config.toml
dataset = "rendered rooms with furniture"
image_size = 48
horizontal_flip = true
norm = "layernorm"
norm_position = "pre"
inner_norm = false
projector_hidden = 1024
init = "kaiming_normal"
beta1 = 0.9
epochs = 4.2
lr_schedule = "cosine"
final_lr_fraction = 0.05
Rows from block 3 of a small self-supervised image encoder, named by matrix and row number. Rows with one number belong to one neuron. Each number is 200 + 30 x the weight over its row's rms, rounded and kept within 0 to 999. All counts start at 0. After the name is the row's rms in percent of the matrix's.
After each neuron's rows are labels from the 100 images, of 14976, where the neuron reaches its highest value: "responds to" is what is common among them. Only what is clearly more common there than usual is listed. The data: rendered rooms with furniture. In brackets: how many of the 100.
# fc1: MLP up (model.blocks.3.mlp.fc1.weight, 3072x512), inputs 350-384
# fc2: MLP down (model.blocks.3.mlp.fc2.weight, 512x3072, transposed), outputs 350-384

fc1.225,108,242,200,200,200,200,200,200,157,200,200,200,200,200,249,142,200,200,248,153,200,200,200,200,200,170,134,200,259,162,200,200,241,200,200,271
fc2.225,118,200,200,200,200,200,200,200,200,200,200,164,200,200,200,295,233,200,200,263,200,200,200,158,200,200,164,267,161,200,200,172,157,200,200,158
responds to: white walls (87)

fc1.40,111,200,200,200,167,200,252,200,200,258,200,160,200,200,200,200,168,200,249,200,147,200,266,163,200,200,200,200,237,200,134,250,258,141,200,200
fc2.40,128,200,129,200,149,200,185,231,200,200,200,219,200,200,132,200,172,239,200,200,200,248,163,153,142,200,179,200,200,208,170,200,200,274,186,157
responds to: purple walls (33)

fc1.372,096,200,200,200,200,200,200,200,146,200,200,200,200,200,200,200,200,200,261,200,200,200,243,261,251,200,261,243,241,200,200,200,248,103,200,200
fc2.372,092,200,200,158,120,200,181,215,200,200,200,200,229,200,121,200,200,200,151,200,200,200,168,133,114,200,200,200,200,226,200,200,200,262,200,200
responds to: red walls (63)

fc1.706,100,150,200,200,248,200,200,200,112,169,159,200,148,200,255,138,200,230,233,200,200,200,259,258,200,200,200,252,242,200,200,200,200,171,241,200
fc2.706,087,233,200,99,129,200,164,200,229,200,200,200,200,200,200,200,200,168,225,200,103,200,200,200,200,200,200,200,200,200,200,200,200,244,200,200
responds to: count: four (40); sofa (35); orange walls (29)

fc1.593,094,200,200,200,200,200,200,200,200,275,200,200,200,200,200,247,200,200,200,200,200,200,255,246,200,200,148,200,200,200,166,200,255,200,200,139
fc2.593,072,200,255,276,200,146,200,124,200,200,200,200,200,200,200,200,200,200,200,200,289,200,200,200,200,200,200,200,200,200,200,200,200,200,200,200
responds to: blue walls (61)

fc1.383,098,200,200,79,247,200,200,200,200,200,200,200,145,200,200,153,200,138,200,200,200,155,255,200,200,200,200,200,157,259,200,239,200,148,158,200
fc2.383,099,200,261,255,200,132,200,91,200,134,222,200,200,164,200,200,200,200,200,200,200,200,200,200,200,200,264,200,200,200,240,200,200,200,277,200
responds to: count: four (43); green walls (36); yellow walls (35)

fc1.759,100,233,200,200,284,236,200,200,200,249,200,167,200,200,200,200,200,200,200,162,123,200,285,200,286,200,200,200,200,200,200,200,200,157,200,200
fc2.759,089,200,200,200,100,138,174,200,283,200,251,200,248,200,152,200,142,243,200,200,254,200,149,200,141,200,200,200,200,200,241,270,200,200,200,169
responds to: count: four (41); red walls (28)

fc1.11,100,265,200,164,200,236,254,200,165,265,200,200,200,200,200,200,200,148,200,250,200,200,200,256,200,241,200,200,200,200,200,200,235,134,200,259
fc2.11,092,200,200,200,154,200,200,240,200,200,200,200,200,200,200,200,152,270,200,200,200,200,200,200,200,200,200,200,200,200,172,200,200,200,200,103
responds to: purple walls (77)

fc1.521,096,200,200,200,200,200,200,200,200,239,164,161,108,200,155,158,200,200,200,200,200,149,234,200,307,200,200,158,200,200,161,200,200,152,258,200
fc2.521,068,200,137,139,120,200,185,281,200,200,200,200,200,200,131,200,142,263,200,200,200,240,130,200,157,163,200,200,200,200,200,200,200,290,200,146
responds to: red walls (32); pink walls (25)

fc1.61,096,200,200,200,200,240,143,245,200,200,200,256,136,200,238,200,200,200,200,200,200,151,134,200,200,200,200,133,200,200,125,200,200,200,200,200
fc2.61,078,200,200,200,200,200,268,200,200,200,200,200,200,200,200,200,200,200,250,148,200,200,200,200,200,200,200,200,200,200,77,200,200,200,200,200
responds to: blue walls (50); purple walls (25)

fc1.157,093,245,200,200,200,200,200,200,200,245,200,200,200,312,200,162,151,86,200,200,200,200,200,200,200,200,200,169,200,200,200,139,200,200,200,200
fc2.157,077,141,200,200,264,128,200,100,200,147,228,200,200,200,200,200,200,200,200,200,250,200,200,157,200,200,200,200,124,200,200,200,200,200,200,200
responds to: teal walls (60); green walls (28)

fc1.312,101,248,200,200,200,237,200,231,200,200,200,200,200,200,261,200,200,200,269,200,152,200,200,257,275,133,200,200,200,200,200,200,159,200,200,246
fc2.312,096,200,144,200,200,200,200,200,200,200,200,200,200,200,200,237,139,200,200,200,200,200,200,149,200,200,150,248,158,200,200,309,232,200,200,137
responds to: green walls (44); teal walls (37)

fc1.392,098,255,200,200,200,200,200,257,200,200,200,200,200,200,200,200,200,200,200,200,200,200,154,200,265,200,200,200,200,157,200,243,147,148,200,200
fc2.392,075,140,200,200,200,87,200,97,200,200,271,200,200,200,200,200,200,200,200,200,200,200,200,200,200,200,200,259,200,200,244,200,200,200,264,200
responds to: green walls (47)

fc1.260,094,200,243,200,200,269,200,200,200,271,127,200,200,251,200,200,140,142,200,200,200,200,200,200,200,200,136,200,252,145,200,160,200,200,200,264
fc2.260,079,127,144,200,287,200,200,200,164,200,200,200,200,200,200,200,200,200,127,200,200,200,200,144,200,200,200,245,122,200,200,200,256,200,200,200
responds to: green walls (55); teal walls (37)

fc1.684,103,200,240,200,200,200,154,241,200,239,200,200,200,200,232,200,200,200,200,200,200,200,200,246,200,200,200,200,153,200,200,200,135,200,159,295
fc2.684,088,200,151,200,263,200,200,200,200,200,200,200,125,200,200,200,200,200,200,200,200,106,200,200,200,200,148,200,126,200,200,200,250,200,105,200
responds to: green walls (52); teal walls (48)

fc1.307,103,238,200,200,200,200,200,241,200,200,200,200,90,200,200,200,140,200,200,200,244,200,237,241,277,200,145,200,172,200,146,200,200,200,247,200
fc2.307,082,200,273,200,134,200,200,200,200,143,200,234,200,200,200,159,200,200,276,200,200,200,157,200,200,200,200,200,200,200,143,200,200,200,200,200
responds to: blue walls (64)

fc1.361,097,151,200,140,263,200,161,153,200,200,200,200,200,200,251,200,200,155,200,200,242,153,200,200,200,200,147,200,200,200,238,200,148,200,200,200
fc2.361,096,200,200,149,200,200,200,151,200,200,200,242,231,200,200,200,232,200,200,200,166,200,200,200,200,150,200,200,200,200,225,200,200,200,245,200
responds to: green walls (27)

fc1.527,115,200,200,259,237,136,200,200,233,145,253,173,200,200,200,200,132,277,200,200,200,241,231,200,236,200,200,200,200,237,244,200,141,200,200,200
fc2.527,145,200,239,77,200,200,170,164,200,200,200,236,200,172,161,200,234,200,200,182,200,200,159,165,200,168,200,200,200,249,200,200,200,234,200,200
responds to: count: four (39); grey walls (25)

fc1.708,102,200,145,200,200,246,200,264,105,273,200,200,200,200,227,200,200,156,200,239,200,200,200,289,200,200,200,200,200,200,200,200,200,200,252,159
fc2.708,109,200,274,132,153,200,200,200,200,200,200,200,200,200,200,200,200,200,200,200,163,200,143,200,200,200,200,200,200,200,247,200,226,200,200,200
responds to: count: four (50); orange walls (25)

fc1.522,098,200,200,200,265,200,244,245,200,117,128,200,93,200,271,200,141,200,200,200,200,200,200,200,241,200,200,200,200,200,200,137,237,200,235,256
fc2.522,087,200,154,200,200,200,200,249,200,266,200,200,136,200,200,200,200,177,200,263,200,200,200,200,200,200,106,200,200,200,200,236,200,200,200,200
responds to: teal walls (29)

fc1.699,115,200,200,262,200,200,200,200,128,200,200,200,200,200,200,164,200,200,200,200,150,200,233,200,249,156,165,226,200,200,154,200,240,200,296,200
fc2.699,147,200,200,200,200,200,200,237,258,232,200,158,200,200,200,276,200,200,200,228,200,171,200,147,200,200,166,233,164,200,200,200,200,200,200,200
responds to: white walls (74); grey walls (25)

fc1.113,106,200,200,200,200,200,250,200,200,200,157,200,200,200,200,140,200,200,247,200,167,145,256,244,252,200,200,247,200,200,161,146,200,200,200,200
fc2.113,087,200,200,200,121,200,200,200,200,200,200,200,200,200,129,200,200,200,200,200,253,200,200,128,200,200,200,200,200,200,200,200,200,200,200,131
responds to: red walls (29)

fc1.58,091,200,200,200,147,200,200,200,200,200,200,200,200,285,200,200,200,200,160,200,253,200,279,200,200,163,200,200,200,200,200,200,268,200,200,200
fc2.58,073,200,281,200,119,136,200,137,200,149,266,200,241,200,200,200,174,262,200,200,200,200,159,134,136,255,267,200,200,122,200,200,236,200,200,153
responds to: red walls (57)

fc1.345,091,200,200,200,200,200,200,200,145,200,167,318,110,200,200,200,200,200,200,200,200,200,273,200,200,200,200,200,149,200,200,200,200,248,200,200
fc2.345,066,200,200,298,200,200,200,200,200,93,200,200,270,200,200,295,200,200,200,200,200,200,200,200,200,200,200,200,200,78,200,200,200,200,200,200
responds to: blue walls (32)

fc1.448,101,200,237,200,200,200,200,200,200,147,135,200,200,200,200,200,200,136,264,200,239,156,265,238,200,243,251,142,200,200,200,200,130,157,237,200
fc2.448,098,264,133,200,200,200,200,226,125,161,200,237,225,200,121,200,200,200,200,200,200,200,174,141,200,200,143,230,200,200,200,200,200,236,232,122
responds to: pink walls (44)

fc1.31,101,200,200,132,200,237,261,200,200,246,200,200,200,251,200,200,200,200,200,200,200,200,253,200,200,200,200,200,200,238,165,200,251,156,200,200
fc2.31,094,200,200,200,108,200,200,200,200,200,200,200,200,200,200,256,200,200,200,200,200,200,200,135,200,200,200,266,200,200,134,200,200,200,200,200
responds to: purple walls (61); blue walls (26)

fc1.0,103,200,244,200,270,200,200,277,135,261,200,200,200,241,200,173,200,200,200,241,200,200,262,200,233,266,200,200,151,200,200,200,277,200,158,200
fc2.0,127,200,223,127,200,200,200,200,200,200,200,200,200,200,200,200,200,200,200,200,200,200,200,200,200,169,200,200,200,200,200,200,247,200,153,253
responds to: white walls (35)

fc1.739,090,200,153,200,200,200,144,236,200,227,200,200,145,200,252,200,200,200,200,200,164,122,200,255,200,200,200,200,200,200,112,130,200,200,169,200
fc2.739,082,200,200,240,200,142,200,106,200,116,246,200,200,200,200,200,200,200,200,200,200,200,200,170,200,200,200,200,200,200,200,200,231,131,200,200
responds to: teal walls (92)

fc1.403,091,200,169,152,161,200,200,200,117,200,160,200,137,200,200,200,200,200,200,200,200,200,200,200,200,257,200,200,245,200,160,200,268,200,200,146
fc2.403,085,200,265,283,200,135,200,136,200,110,261,200,200,200,200,200,200,200,200,200,292,200,200,151,200,200,200,200,200,200,200,200,200,200,200,200
responds to: count: four (38); sofa (36)

fc1.483,087,156,242,200,200,200,244,267,200,200,200,268,200,200,200,200,256,200,200,200,107,200,200,259,259,200,200,200,200,200,200,200,200,132,200,158
fc2.483,075,200,200,200,146,200,147,200,275,200,200,200,299,200,133,200,142,200,200,241,282,200,200,200,151,200,200,153,200,200,252,200,200,224,200,200
responds to: red walls (48); orange walls (42)

fc1.185,098,200,200,256,239,200,263,200,142,200,200,200,144,200,200,200,200,200,200,200,237,141,200,152,200,200,200,200,248,200,200,200,200,115,200,200
fc2.185,099,200,266,113,132,163,200,200,200,200,200,200,242,200,139,200,200,281,155,200,200,225,149,200,139,200,261,200,200,200,200,200,200,244,200,145
responds to: red walls (92)

fc1.266,102,200,200,165,200,229,200,265,200,200,200,200,200,200,200,200,200,200,200,200,200,200,244,256,200,143,149,200,200,257,200,200,200,293,200,200
fc2.266,131,200,200,182,143,200,200,256,200,200,200,139,162,200,200,248,200,158,200,248,200,200,200,200,147,200,200,200,200,200,200,200,200,226,173,200
responds to: green walls (30)

fc1.287,094,200,200,200,200,256,247,240,200,200,200,200,200,276,288,129,144,127,145,200,127,200,200,200,247,200,200,200,200,200,200,200,159,200,200,200
fc2.287,080,133,168,240,261,200,245,162,151,156,200,200,200,200,200,200,200,200,161,200,254,200,200,200,200,200,200,200,103,200,200,200,241,156,200,200
responds to: teal walls (91)

fc1.154,106,200,200,200,200,241,289,200,200,200,200,263,138,200,155,160,200,156,200,243,200,200,242,200,200,200,146,160,200,200,133,200,250,200,160,200
fc2.154,131,170,200,200,200,230,200,231,200,200,160,200,200,226,200,200,246,239,200,162,223,200,200,200,224,172,200,200,200,200,124,200,240,200,180,200
responds to: blue walls (54); purple walls (30)